From a checkpoint of a small image diffusion model: width 256, 28.9 epochs.
Rows from block 4 of a small image diffusion model, named by matrix and row number. Rows with one number belong to one neuron. Each number is 128 + 32 x the weight over its row's rms, rounded and kept within 0 to 255. All counts start at 0.
After each neuron's rows are labels from the 100 images, of 14848 (inputs lightly noised), where the neuron reaches its highest value: "responds to" is what is common among them. Only what is clearly more common there than usual is listed. The data: short English words printed on busy colour backdrops. In brackets: how many of the 100, against the usual share in percent.
# fc1: MLP up (model.blocks.4.mlp.fc1.weight, 1024x256), inputs 0-85
# fc2: MLP down (model.blocks.4.mlp.fc2.weight, 256x1024, transposed), outputs 0-85

fc1.418 [158 145  86 161 117  92 152 111 124 153 177 153 104 138 114 130  93  97 150 157 160 158 173 128 135 150 117 163 179  84 131 136 155 109 173 114 154 151  92 167  84 109  92 135  89 154 138 112 116 132 104 119 114 155  76 105 128  82 129 146 111  97 110 176 104 120 127 116  51 132 111 121 151 155 115 121  94  64 113  83  65 113 100 169 117 141]
fc2.418 [126 168  90 133 142  75 137 112 145 119 174 149 133 195 105 130 111 144  96 161 153 100 201 160 117  97 161 164 128 127 149 166 107 185 127  57  58 112 139  79 115 152  79  75 158 110 193 181 138 161 183 153 110 157 112 149 165 155  98  73 124 139 107 137 183 105 108  70 141 159 100 112 100 136  81 127 161 163 162 162 144 162 111 152 135 111]
responds to: bold (91 vs 46.2); red ink (78 vs 8.7)

fc1.443 [144 120 199  75 215 141 117 129 141 134  45 113  69 146  86  87 105 109 114 153 138 101 219 127 123 138  93  97 113 110  94 149 148  75 143  84 119  80 143 128 137 138  56 148 170 157 179 118 146  98 126 114 150  97  99 125  80 100 132 113 146 143  87  91  59 158 162 175 111 119 137 101 160 154 200 105 119  99 167 113 139 136 127 161 160 172]
fc2.443 [162 116 129 129  62 134 131 113  96  92 143 149  89 142  84 141 129 151  83 120 101 143 124 136 120 133 189 131 104 135 158 103  80 118 175 119 125 111 124 100 134 130 160 128  91 106 113 131 135 123 115 136 110 137 154 128 140 166 101 127 128  79 175 146 226 107  86  86 126 163 147 136 120 110 131 153 109 149 171 133 130 135 112  87 134  71]
responds to: white ink (31 vs 8.5)

fc1.114 [153 144 104 139 106  74 148 102 115 139 164 151 107 191 107 161  74  70 125 144 162 148 255 150 103 144 141 119 165  75 149 138 172 115 135  73 100 116 112 164 109 121  50 125 126 129 131 111 100  83 177 120 132 148  47 120 134 161 132 125  75 131 110 140  38 155 147 123 148 140 112 121 149 129 171 150 136 103 123 163  67 126  91 205 119 132]
fc2.114 [167 190  83 136 112 104 163 114 177 110 163 148 133 144 106 198 125 102  98 130 127 139 172 172 137 125 177 170 164 111 151 166  82 108 127 168 108 121 124  91 143 153  97 112 123 117 138 160 163 187 171 137 118 137 126 180 160 153  12  60 129 140 100 125 178 108 106  93 125 137 130 136 123 149 128 171 124 184 136 129 129 149 110 119 158 117]
responds to: bold (98 vs 46.2); red ink (95 vs 8.7)

fc1.354 [129 106 155 110 129 140 195  78 174 123 185 148 134 177 116 159  66 141  77 149 149 131 117 107  76 113  68 177 106 115 194  87  87 105 133 121 179 118  97 107 189 162 153  45 149 153  76  97 122 210  87 130 104  90 113 102 109 119 160 161 140 191 134 121 107 109 118 110 124 152 159 130 139  88 113 117  77 160 193 113 144 136 129 107 117 183]
fc2.354 [151  38  85 148 130 133 114 133 184 142  70 130 161 112 175 141 170 125 120 109 105  91 112 111 217 156 136 139  84 122  58 132 145 156 200 115 101 103 118 100 128  72 121 147  95 172 131  73 121  97 136 109  89 174 146 111 141 156 114 145 172 138 107 158 108 152 159 161 148  76 122 146 162 158 118 171 146 157 106 130 123 139 159 188 170 140]
responds to: white ink (27 vs 8.5); yellow ink (25 vs 8.4)

fc1.262 [125 122 176  76 186 164 119 151 123 132  68 105  78 172 115 133 119 110 112 210 143 106 227 185 147 163  97 113  80 131  90 133 195 111 118  78 141  85 117 179  83 144  80 117 191 170 188 117 137 133 136  71 134 123 103 124  99  69 128 139  50  84  83  81  96 113 182 168  85 135 120 111 172 170 222  82 148 107 186 161 136 124 122 185 152  98]
fc2.262 [140 109 108 174  80 147 175 120 142 128 131 155 124 152 115 110 136 111 131 101  96 121 159 127 137 119 166 142 185 165 196 152  94 136 192 166 105  99 132  73 136 106 152 130 125  91  97 193 109 107 115 146  97 128 157 134 135 171  54  99 144 196 143 103 165 140 111 129 199 197 157 162 120  70 132 163 139 154 112 159 146 124  91  93 158 119]
responds to: bold (90 vs 46.2); black ink (67 vs 8.1)

fc1.460 [150 143 110  83 134 143 150  79 129 180 159 144  97 104 146  70 120 106 151 123 113 127 165 103 151 110  33 107 147  62 116 182 135 173 133 191 131 135 198 108 145  62 140 101 156 179  81 161 102 122 129 108 136  88 117 164 120 158 136  30 208  99 184  74 106  85 166  99 151 130 147 117 173 155  89 129  85 149 162  97 126 185 173 139 100 156]
fc2.460 [107 108 116 174 171 153 133 116 115 149 116 115 121 108 124 141 107 152 121 139 121 102 137 204  90 129 126  89 131 113 142  92 126  95 183 141 157  91  86  82 106 103 107 155 138  92 155 128 132 163  84 117 112  75 203 122 106  99  77 170 118  89 222  85 129 112 105 143 144 159 153 131 186 148 137  98 151 150 131  92 149 112  73 102 117 131]
responds to: white ink (53 vs 8.5); pink ink (29 vs 8.8)

fc1.528 [123 109 158 103 157 125 124  99 137 111  67 141 188  98 201  56 124 131 123 149 146 166 199 108 138 147 102  75 124 145 104 117 132  96  98  92 102  96 159 105 182  75 100 184 109 152 148 127 190 149 139 118 174 165 101 193  54 104 164 156 153 111  97 155  85 131 126 165 129 129 143 176 164 143 140 194 149 177 178 121 127 124  75 146 137 141]
fc2.528 [140  90  71 129  98 139  86  94 100  97 114 133 126 134  97 122 127 137  79 126 106 154 157 108 185 102 165  91 227 128  87 154 126  91 172 102 142 113 135 110 130 134 145 131 155  85 119 125 115 132 109 108 114 133 197 128 165 161  47 177 184 145 135 161 127  41  90 132 110  73  83 112  94  78 129 153  74 118 105 129 121 115 133 113 182  56]
responds to: white ink (38 vs 8.5)

fc1.75 [115 147 122  86 123 123 124  60 206 114 156 121 122 160 190 184 113 120 116 169 141 139 121  93 149 116 117 166 153 102 145  79  65 185 139 144 153 123 158  83 167 131 139  95 132 171 125  87 105 153  82 100  65 127  70 118  96 102 173 156 138 172 118 162 109 149 140  77 129 120 126 155 179 144 149 190 139 120 208 147 166 131 119 118 102 136]
fc2.75 [133 126 112 140 143 113 124 135  96 140 111 161 184 127 135 123 152 106 127 103 228 109 131 121  93 135 144 146  86 150  96 158 136 148 184 123 149 111 109 143 142 107 123 161 127 142  89 134 122  95 139 163  85 132 212 159 110 119 154 137 185 146 123 137 105 113  85 114 144 102  91 124 126 118 116 103  80 217 147 114 156 153 140 164 102 122]
responds to: teal ink (40 vs 8.2)

fc1.691 [138 148 115 150 103 134 172 102 146 127 107 146 113 144  69 149 165 122 177 124 130 190  99 119 103  25 164 130 145 143 146 105 109 114  97  49 105  90 149 118 152 100 127 150 148 137 114 170 132 171 102 149 101 180 184 123 116 124 152 136 119  86 119  97  62 113 115 119 155  99 155 107 112 146  82 117 150 142 119 178  89 192 152 126 125 112]
fc2.691 [128 124 144 135 150 146 117 175 146 132 121 108 136 135 132 116 130 183 134 167 153  50 134 150 180 164  92 119 160 181 126 120 119 108 143 108 170 101  77 115  91 174 109 109  76 123  83  65 155 104  54  66 122  66 177  93 121  53 141 141 159 161 196 127 148 126 116  95  86 168  95 162 175 164 132  95 159 152 127 129 172 126  95 126 124 101]
responds to: white ink (40 vs 8.5)

fc1.444 [105 126 104 108 107 133 138 117 155 162 143 149 125 103 131 162 156 123  80  97 161 120 120 108 127  89  73 119 131  86 129  93 138 142 188 133 201  98 132 188  86 134 124 123  73 109 133 121 110 147  89 106  79  83 141 170 141 106 134 145 161  70  94  62 104 121 140 121  68 119 128 142 144 174 136  92 128 121 137  98 144 167 153 142 123 166]
fc2.444 [124  79 149 118 138 166  80 105 145 140 119 104 140 166 159  22  87 123 133 167  97  91 151 146 151 141 153 115  94 124  97 142 156 208 117 116 122 120 157  95 100 105 155 153 152 183 147 150 149 122 147 116  99 162 101 119 117 106  99 138  86  98 201 157 140 124 111 137 190 169 107 122 116 118  56 155 111 114 164  83 121 119 185  55 130 124]
responds to: white ink (77 vs 8.5)

fc1.97 [ 83 120 116 179 121 129  89  91 103 101 132 133 106 125  69 119 149 129 163  96  63 123 144 104 110  61 107  93 113 108 130 136  93  96 109 122 147 113 174  98 152  85 157 162  76 147 112 122 117 127 114 129  98 119 187 116 115 177  99 152  92 101 103  82 110 108 105 140 113 166  89  85 106 150 184 109 127  87 126 121  86 139 129 143 128 137]
fc2.97 [181  78 132 132 118 128 158 193 177 110 110  99 126 153 136 186 157 189 116  95  91 142 101 122 108 142 154 135 101 128 106 101 143 146 148 129 114 121  90 231  84 136 141 110 153 155 167 141 133 125 152 131 157 120 120 172 125 107 129  75 113 114 143 164 143 128 115 112 172 112 146  96 115 110 138  81 152 121 130 133 128 111 120 120 125 184]
responds to: white ink (70 vs 8.5)

fc1.583 [ 90 127 166 127 122 160 139 156 127 140  97 131 118 105 144 121 183  70  98  66  72 122 110 159 177  83 163 109  59 171 140 141 123 128  99  96 151  66 159  90 165 125 140  92  75 132 139 136  90 179  88 126  77 137 173 146  91 131  88  82  95 115 141 110 143 151 128 138 128  91 108 152 143  81 114  74 119 181 148 192 185 130 146 114 133 133]
fc2.583 [158 175 114 172 110 155 115 115  97 155 129 192 149  98 116 110  63 164 119 126 155 121 133 142 126 109 167 113 135 127  91  29 119  96  98 198 101 141 167 189 113  86 112 170  76  90 171  93 152 112 135 112 124 132 135 181 126 163  68 176 148 128 136 135 106 121 160 163 112 125 109 152 109 143 131 177 170 143 127 201 124 131 215 120 159 123]
responds to: teal ink (80 vs 8.2)

fc1.361 [127  88 151 109 128 123 110 146 173 116 124 147 186 157 144 141 128 166 124 132 164 173 109 137 157 108 140 178 104  94 105 153 130 120  89 103 160  73 111 121 133 154 102 150 143 125 139 117 166 134 158 107 134 140 151  75 149 130 120  70 151 110 100 102 165 150 135 153  90 167 100  96 101 156 105 140 103 126 162  91  97 164 122 176 101 101]
fc2.361 [114 158 111 153  66 118 190 132 126 135 118 150  82 110 144  95 133 122 138 168 117 114 140 101 135 177 100 124 158 159 133 103 111 169 168 160 104 139 100 178 107 118 127 170 204 169 134 105 121 164 121 117 156 117 107 168 132 159 167 126 100 130  94 163  92  88 146 139 151  80  95 126 165 140 135 163 122  49 104  92 123 103 176  89 119 145]
responds to: teal ink (37 vs 8.2); blue ink (28 vs 8.3)

fc1.504 [122 138 141 139 133 147 131 148  59 135 207 159 117 186 113 106  83 142 169 113 137 145  87 114 136 121 136 127 141  69 183 104 165 115 107 119 110 135 116  88 118 112 112 129  98 176  96 119 177 120 131 132 126 107 146  78 163  95 138 141 147 162 131 172 135 117  48 131  88 132  72 161  83 157 170 153 137  86 111  93  90 112 134 146 157  97]
fc2.504 [163  70 197 136 122 205 102 135 144 129  77 104  91 104 113 173 160 159 110 120  73 168  37 147 135 151 122  96 114 166  96  88 131 108 173 158 145  79 131 194 129  97 166 146 124 139 132 109 172  97 127 145 149 113 123 117 110 104 129 155 114 106 127  68  87 145 169 158 194 176 167 114 167 100 175 103 155 194 126 170 149 107 115  64 110 123]
responds to: teal ink (80 vs 8.2)

fc1.388 [ 73  95 184  76 152 141 113 100 124 108 122 145 117 105 126 120  68 132 130 115 160 161 219 151 115 138  96  76 124 169  76 118 113  35 148 132 138 105 152  56 144 178 144 175  95 145 149 137 119 141  95 131 123 153 121 131  93 133 107 141 186 107 137  79  64 181 120 142 158 117 144 136 127 118 127 187  85 169 149 166  96 109  99 160 125 151]
fc2.388 [135  90 115 162 118 162 151 117 104 122 105  73 100 127 122 101 168 131  89 134  18 148 139  81 151 117 118 126 126  53 164 110 116 146 132 110 101 141 105 147 113  95 119 128 103  75 129  92 124  87 175 110 155 133 130 117 114  42 120 183 158 133 110 189 146 125 138 140  86 105 150 107  93  70 122 141 140 125 106 105 132 154 114  82 140 117]
responds to: teal ink (27 vs 8.2)

fc1.648 [ 97 126 129 173 123 116 125 169 149 168  62 120 103 144 119 120 111  80 131 134 175 154 225 188  88 180 112 106  66 101 123 110 171 181 138 116 235 128 140 143 147 135  68 122 145  99 209 182 161 100 131 110 116 160 133 114 104 148 125 171  86 118  85  72  55 150 175 166 129 134 125 160 162 162 193 135 125 125 134  97 112 170 163 185 138 198]
fc2.648 [177 151 107 108  72 110 133 109  90  98 182 162 113 142 155 162 131 135 121 130  85 149 142 114 174 101 181 161 160 145 155 118 124  35 152 134  51  81 149 103 148 151 148 112 109 115  84  95 165 140 143 181 120 105 124 150 167 124  76  74 101 167 156 169 178  67  78 122 167 150 127 150 130  83 143 124 153 158 138 126 132 121  69 121 135  71]
responds to: bold (84 vs 46.2); black ink (39 vs 8.1); red ink (28 vs 8.7)

fc1.151 [112 157 138 106 113 129 156  96 148  89 105 116 135  80 159 146 136 128 128 129 145 138 156  59 116  77 116  62 144 165 147  83 123 100 146 157 150 120 180  70 156  90 182 130 121 130 169 129 110  94 136  78  93 183 118 123 112  96 134 217 129 147  99 132  60 141 145 129 155 122 168 166 129 126 125 212 116 124 138 133 129 123  94 173 148 106]
fc2.151 [107 128 135  91 193 108  99  91  76 148 167 126 172 123 176 127 126 135 114 119 120  82 156 128 154 112 128 161 119  94  90 110 138 175 200  92 133 196 133 106 134 195 106 189  88  85  62 173 134 137 112 146 162 111 126 139 104 175 192 123 156 133 153 102 113  73 110 143 138 160 125  64 168 160 146 130  98 132 153 153  92 131 164  96 141 151]
responds to: teal ink (60 vs 8.2)